Weights of a small model that answers yes/no questions on an image's attributes: fusion encoder activation squared_relu, trained on pixel-art sprites of 400 made-up characters on tiled backdrops.
Rows from block 2 of the fusion encoder of a small model that answers yes/no questions on an image's attributes, named by matrix and row number. Rows with one number belong to one neuron. Each number is 500 + 50 x the weight over its row's rms, rounded and kept within 0 to 999. All counts start at 0. Numbers have three digits each.
After each neuron's rows are labels from the 100 texts, of 14976, where the neuron reaches its highest value: "tokens" is the input token at the peak. Only what is clearly more common there than usual is listed. The data: pixel-art sprites of 400 made-up characters on tiled backdrops.
# fc1: MLP up (fusion_encoder.blocks.2.mlp.fc1.weight, 768x192), inputs 0-95
# fc2: MLP down (fusion_encoder.blocks.2.mlp.fc2.weight, 192x768, transposed), outputs 0-95

fc1.306:469466463468455534451518462536413527536523474515509491532451542594489509485477477402567494514496498513509499512434473564449539454427456436545508486544371464452489540506573511463406536476541520565535435585470539534532512420556588524385515440465464553499575584427468530497501439472471500491
fc2.306:454532482416462452502472474462425515526535425426552580484399556506645479575487607449520498483573563478476533413456512408415435535485504415565433451491492504541475538492510532437408559599580423533509453544467465465560498482447555499445603451443472517474448453439454444515490482478433521475
tokens: "yellow"

fc1.22:461491416536506482525478507415484494480524488548482495470552494563479480523538513381581491538526492471464473421466564557543452503555530429495461492445528457542532389549435494565442489526482511419479490507538459529505570407529528421426500588460520489510485449489434549613594552430470383379
fc2.22:454570496528532544512455499504453547441604600516520478590466395489546568591562569602561474522490463487483441429484517430445443509571504521557459508543522481497441551406547545538526490504422461403494555507589517461486492549516464506553482545573541628471466497588532472474548408573609583538
tokens: "pink"; "orange"; "teal"

fc1.241:540452433499508497578471474430495530485489471422559588508460504558491610543496513526589589544478599556548530556499441430471518439451469511442457536488515431413498392493557513524437515461571440469486471501551466553492519446537509462550566490489491481506446511477490527550481496475487469502
fc2.241:483556497502571477504407560489440526446609471407497478542529496414557516424540512497455510572437516491458537529460537496504424532512460452556517341511353486396496501539559478469532491622592556540493514583615521381432527543432604487482458488452457543544510470531520472533444422504470577400
tokens: "purple"; "teal"; "grey"

fc1.508:494484572505424439465441569398366467515479388446418456487471601490469522592469542447432467542432440493523547456515473426575505453527468461400520506539592520520550519580463561485540501547465459495508475461506549557483533519497585449555507475549424458457546514535421553557450497532570523564
fc2.508:442463353530448556481512465477442550559533523544549492670481524567457482507619507502495506494493440550489511528519450573417371465469518512586429482473491471447463545486503484516454430464457518421584516464538490490539512522511412488482458471553460486487417479528541511477403511558557524429
tokens: "lower left"; "lower right"

fc1.302:492507455513490547550470439513456424470505513540502492502504463580526443574431483547466429595580519539558558501503403556473517564553543468472593516630480418469511501522563469480576495473551529502605560447539488503515463493528476544496505511486473498515490494543456561570476465435542506471
fc2.302:461524491501458516535587411503485502450551562579422467531557530451503476574505480459579578503424519521492432568571502584553456524452399486591426413429536526517497502523487528493528573488530532444451460495447491421512473419434406525556545478504502503509471498497512423452476496549543479406
tokens: "purple"; "green"

fc1.674:521607546509540552462401569493471464493518499569565466516490565503470497520493408493457528435493463600470462434460414454525429499393551601485583478543539516596434484543571517532451489483500518512476562506507476459485563559514419439542537451534511536499535510384511506544507563579477523504
fc2.674:488513452561435468455429476458395522485493535465463558467492518466483496368474488511494598462506512529530485614518586479482524446591489553552504507480475606494509496518414528523467481508452455529540514513501566582508497508431571528460431495507512502573493487466490571464610470507506466581
tokens: "lower right"; "lower left"

fc1.489:511464563330520543474502491579586470398469473520469559451547444540501516483511501462442505482581424510467452550555508488488493415547511455451529477530414520422482454497528544489469563529481520401498539480452545385485494493534487516424558512580437556440448480492477444366506460524531475506
fc2.489:493411448553533380494426518545498500507488514511506504550498483517515446530454601556442530535450495441490527460373480472488445490577520603471475670501555584466509433507618533475539557459485517506469476511429591567456376481507447460503560457472527505500496489581548457514498506479478512436
tokens: "lower left"; "upper left"

fc1.484:444486447531478497437485422461513520505463528539503545560492558445511540587441517356613417504512519513517546487526466509475456490578523504576482541483559467517463471460479487496508491528434447518454435454572522508415482492506444566540478478555501523593483457538467500426466432503429403480
fc2.484:518543433497389469490400544600455520503438561562528497553492479549543497509372470505426517547501521523469497479484426536564497535459509552532416510599539518459483500523474434476514442522548471481603501452506450523537476474450411484467472478465519485475631467585585529527519538495538580555
tokens: "pink"; "grey"; "white"

fc1.683:446464544571431498499467455371462526503454586483476511524493494527420443529486609520527453553511416560470517456612534519498552550547469509493570413446469539511485428593536471426425487483566473552457577497492447585528404506477570468585527508455476570550594493512507509487474474512472534552
fc2.683:563402449535486493489576506489557511461644580535412504517538499517565518612488580530520476475469525497611580572467498397506470574464447546463507549563469612538573572469538414512527523531460485511461551484523581526457525567491536479495456526463492405521548511444560565520609432438599508491
tokens: "yellow"

fc1.298:486535578509453450507519383407562519579506519463437440511418524487431529452491515397509441494464415517526418478510465518531508479467558433514534457467517456547401390471530587523361472552413479486446527555528465552400419469401458431468505582477559446515556511460420509435538554452402515516
fc2.298:514462544545514499495594510553510408506576593484483508607482519485531465479416558520486463478541465588533507452504439540478519484400441517507423415517619435433463592560504466470477517498504431554482460447545522453552546440460589369486475498476470507482484493551599467568470530456520565516
tokens: "large"

fc1.587:447591502548638587456539565478438524442481546557549481512399486494496540548501456391489522513478531558485449487588377439460510436582559507471478514532458525510527512489558518427499467503534581569513528451463566420475544522411423520504588430471549491519512552489555485567539452437460508576
fc2.587:512388591546448635533451481520541471452439477369442567510494551517455457518552494522498485428463477501500490487486500492449528456471540485580495477558513455476437409451434537527509514518456475481510471556525399615496503524504451444510467542530451454494584517427445549517496482517500483541
tokens: "lower left"

fc1.60:490480519475454517354390573525470524430531572532469494478454511482501479507462352535437543512515521494541563518399447495504442519535492605514410435548510486524437500519526514491455527377456576538589479446401445486527489539535409384480496450513460516458469478426506571456537493526487451503
fc2.60:509543504578533525495440479494497436548481518467496510529473464529557485437533480580488525499448522491499551505521582460525420469469539618450463517489582563563513502547437482493403480552447483466572491508428528571469539523526483516560544485539445564466484453428417535446567552480571563514
tokens: "lower right"

fc1.208:495481521505491475466486586466440577566532552410461500501581467510474426477543517482443558440588497421614506565504559594550605524461496414515423523432493509466473514500502493527484552467530511449467544456530562541467624522500477541531477491497536492453516510534477616514505582504500410538
fc2.208:475600485564530521500564454569626478483458479572422494536525492545439482558529503544487545481562510547559480489519520465458495508573509495481478445486582564483434556387451409492568482474514531567498427552552478446531493452591518558611438525580512507425443598562493481509521453505509447532
tokens: "purple"; "black"

fc1.320:434430468532532450462436418466541563512432471548511583458450532557511525511455426416487524406579491427593442436494508526465381508643491570471517472463553545517428488531491536469511575547611541498456487549614525530475530516574524572458520506551490524505462520425472478453423497539569468433
fc2.320:471496501469476469484529497438545434511515439520491496477426456475582551482432524484579535514541448446490458460567447524433544467515504454551525503483595477482541618478534460490568538535562450522504542476442532514576579475475524496543409616516495367502615451518537456488572499480516568566
tokens: "blue"

fc1.761:494460543515584436508537466479536511534507610536635516562546444492554462486471488479534536481448493455436452537566532543546552503594381486499569496471465471516538534422571481494482522536470534334480473495475556560603469531574483529576453571596594528460518470575550515520478486509393543534
fc2.761:489438525500481513497519553447415573495483411437397518453526504509439479606492537511465509477473485546554568517639473500541412525438563472442456527549590501488392470534440456497469409560568511467538468444518478442505497407482438493536454510534482422513452480478399631597468540476620491472
tokens: "large"; "orange"

fc1.485:482513591492433583490440554526531509509583509569396492439429510527548532532509505442516451464544429552498556550517412434416449445456532468544576446530446468460459514450537548546441459424496477551554463431442566464548512517426409574512568465486420521522474568571530559555524530461591599446
fc2.485:469387435489536533536398363514478501500460493429421480500537489524404470448491563511537588501524480430525418498497481473643506533540468419477540545454447484513514509488521541473546565584474539552522514497425494483474523536504569425546452542506507442470495494442504560454638518551427452592
tokens: "yellow"

fc1.440:480595446487525446435563395437414492456565456476442502511514553393512478586492562518512559559504555549532570545530495448447517546510394552504535524543466550502437461439467536465458466442520521535485497511585572537493499435477519534593542520503484516481477428543467529471490493491529484487
fc2.440:460624461581519505509574531457522534468479501396494540497483444594567461449619453469528511465466486481475623551379528520470505492415526596486464443431513561510520535514538440533552461549501497431497568488550482396528519450559471499520539554609438501492522478533546537546572433536481567556
tokens: "lower left"; "upper left"

fc1.17:542510490586441454543470550440520509499533454521487457500411424412631536385487576482516464465395429483508477459526463557468529525422476506508493511458393501484428485484516556488592446513441506502532488506478561489473579467477458529444417494514501630484505527510422433464617570497514562451
fc2.17:544450518589585463509434522531561502532535543418491586429582542564481537503472489518520443506544458591444455416511470543496535509555554514534397520549472492502524437494443468547446491524488537504440461470532450634538339536466468610473536541516516450548462489472521494512485438560517475446
tokens: "yellow"; "white"

fc1.49:461536449584547520442477488460443486482527535455502419418427496587542443517496561446460580430575522514559399420548481537471500435406489519528512539515440468450523581557501568509504508504504462528411480481436457545528484440535456428451412505482486365446529471515451517483424549528489499519
fc2.49:576589593412436561557485495471459576498500482546615547607561500506504584411561489522483540499503555459536595629587508451526529522579519596546516452550499604456606415501499559541555439426445381408478580551547471509510483451490483466482485549500430551502504497559442468494492486554561515541
tokens: "yellow"

fc1.397:561457452465574565464563468497539583474582432433500528559524396598489534474571401532432456564428561478444416547486477468441465514508537517492499519428527536517511532535455471537487576612443437503488511409490576540479613513526422543548554446448534559483577514498490553527500557553465542500
fc2.397:488483498520452472592510529446611574465541456466494481530429495530448449445544473466528486427468540438444500437398465457577460532481450462502476480477475471500528500552511492540444358370556505457480520438404461544494526463451450511572514500490452614477484483628538377578563418421472402540
tokens: "large"

fc1.557:521431542506486452421519431524544516511513455561419519557540411456496476468563475493582463479516439546522525418532558594496536499416516536473512476438426511510454458506543518510454527436563564460524578476473506410423562483496573485590500603516559546495491478489460572483453572516468470601
fc2.557:554555548468542552514504471472479437575577513459449498470527490504559430493458487501463524553587546468519437541473507521420459439542506609470528492540493477546483412460436463472535617562452516538479463475477556511456588543534490424341604511503496514504543514538558512473487458450537527559
tokens: "large"

fc1.547:389476617539539498444470496463563423536467583524561461511449520492407495425484535494438480517427531481517440538433537442436548398551501467533555526443452496512541493567517475613466463590574497509479490442553466482518419449562355524461504532534486495420503501510426482531541525434496567509
fc2.547:579501550506549520525513481455486513546469425455471541483600551571592543468595544442569466420485485595598537461434478485428474480451477519495530495425454500530456496500545527457590428462490543510499486598381534476507391504482487498459452472520510496488495544385530599461384504498510586523
tokens: "large"

fc1.738:448530541428505528567549493444523568410593559442480477498517537489524475454553546562586449551401569563554538518556571607550544517611482495505508502538506456629477547529436407491490494510579484529504462536515557510591490544544458469484567530474465465441475495525548509466548528560508496425
fc2.738:557542496584481421455495557542489529594501470520567463496443493547452450553564504506494451535480471518411559535530423546561494526562551522497494514521494440388467451456446513498586461574419523469450536487476480411412523570486428488549432497465517573486482485542396434520449500407427524495
tokens: "blue"

fc1.405:558492421441522442522498509492506555598583515479438566483516390473580567504398440444414454503469528444439459446600458405507521536626545542515510499490517518501522561530430517505454454487595484441509430386489466450484414519472510580480519537490496544442467523410496476462560410453536442449
fc2.405:509449532448482531521426430498526497544474541435534431491535521515501421551554527538526520554528452415486569591444495473566502477527452426544514471519538460473554600482557594416492508488512540525428499441505415594527571467415459455514366515495489454530535531516495499456585512574435485554
tokens: "large"

fc1.539:518589527499524544407454552487503517529492477547494553591561527444513494572588447423557497445558426537517443474559535542401492507562513578442518502582457502446465487548468453521440518601446444589560490435560573483387508509532547469520486481467508499542545533516567541552579589555460522462
fc2.539:519536535586446453448546553542359574533525458560474475536561488490467532513559455464524465484505471517491572482487465465417574582446537512519488545522477449532555529468430539491597441415471521451476526498415528604466496476518535524428526564455473486458530469510519481548472515518437496495
tokens: "blue"

fc1.451:470469471476534560585514454427455560428452544407503513559531541528450462532460448522462489512509399573503550502523447545397538545560590448573443553519449528498448546579498415536414578602441437466551443502563421564485492480441528517470533530521501520445492540447437481556557467517532576431
fc2.451:531587475461468520459512492462590495587484392480499507441477443543399545492512473463510501538565466440454513554552440505510460541466550519462497432529510369417513454494541491517462484408514470583542394443378537463612474583419499515514430553519516465491472529520585556450500529504464489516
tokens: "blue"

fc1.100:588505485534477537519583561542503466448420465547552592477404496456547495488455452499557493527569493480539404524460505504409462506506558546503488514476594546586452459517442445554492581521446582466394535533493523483509414597481497445566514497445548525541571537464509506433597461500588519553
fc2.100:445552539528564436467571453499504553509551529565587461382494526522505510461458484495514504413481446569457586437505435587440499508479483547544528540484430476578585467391527554517504533466510436479544500561524490447481559442440522472547521485475442454463545503515536427509341476489503431477
tokens: "blue"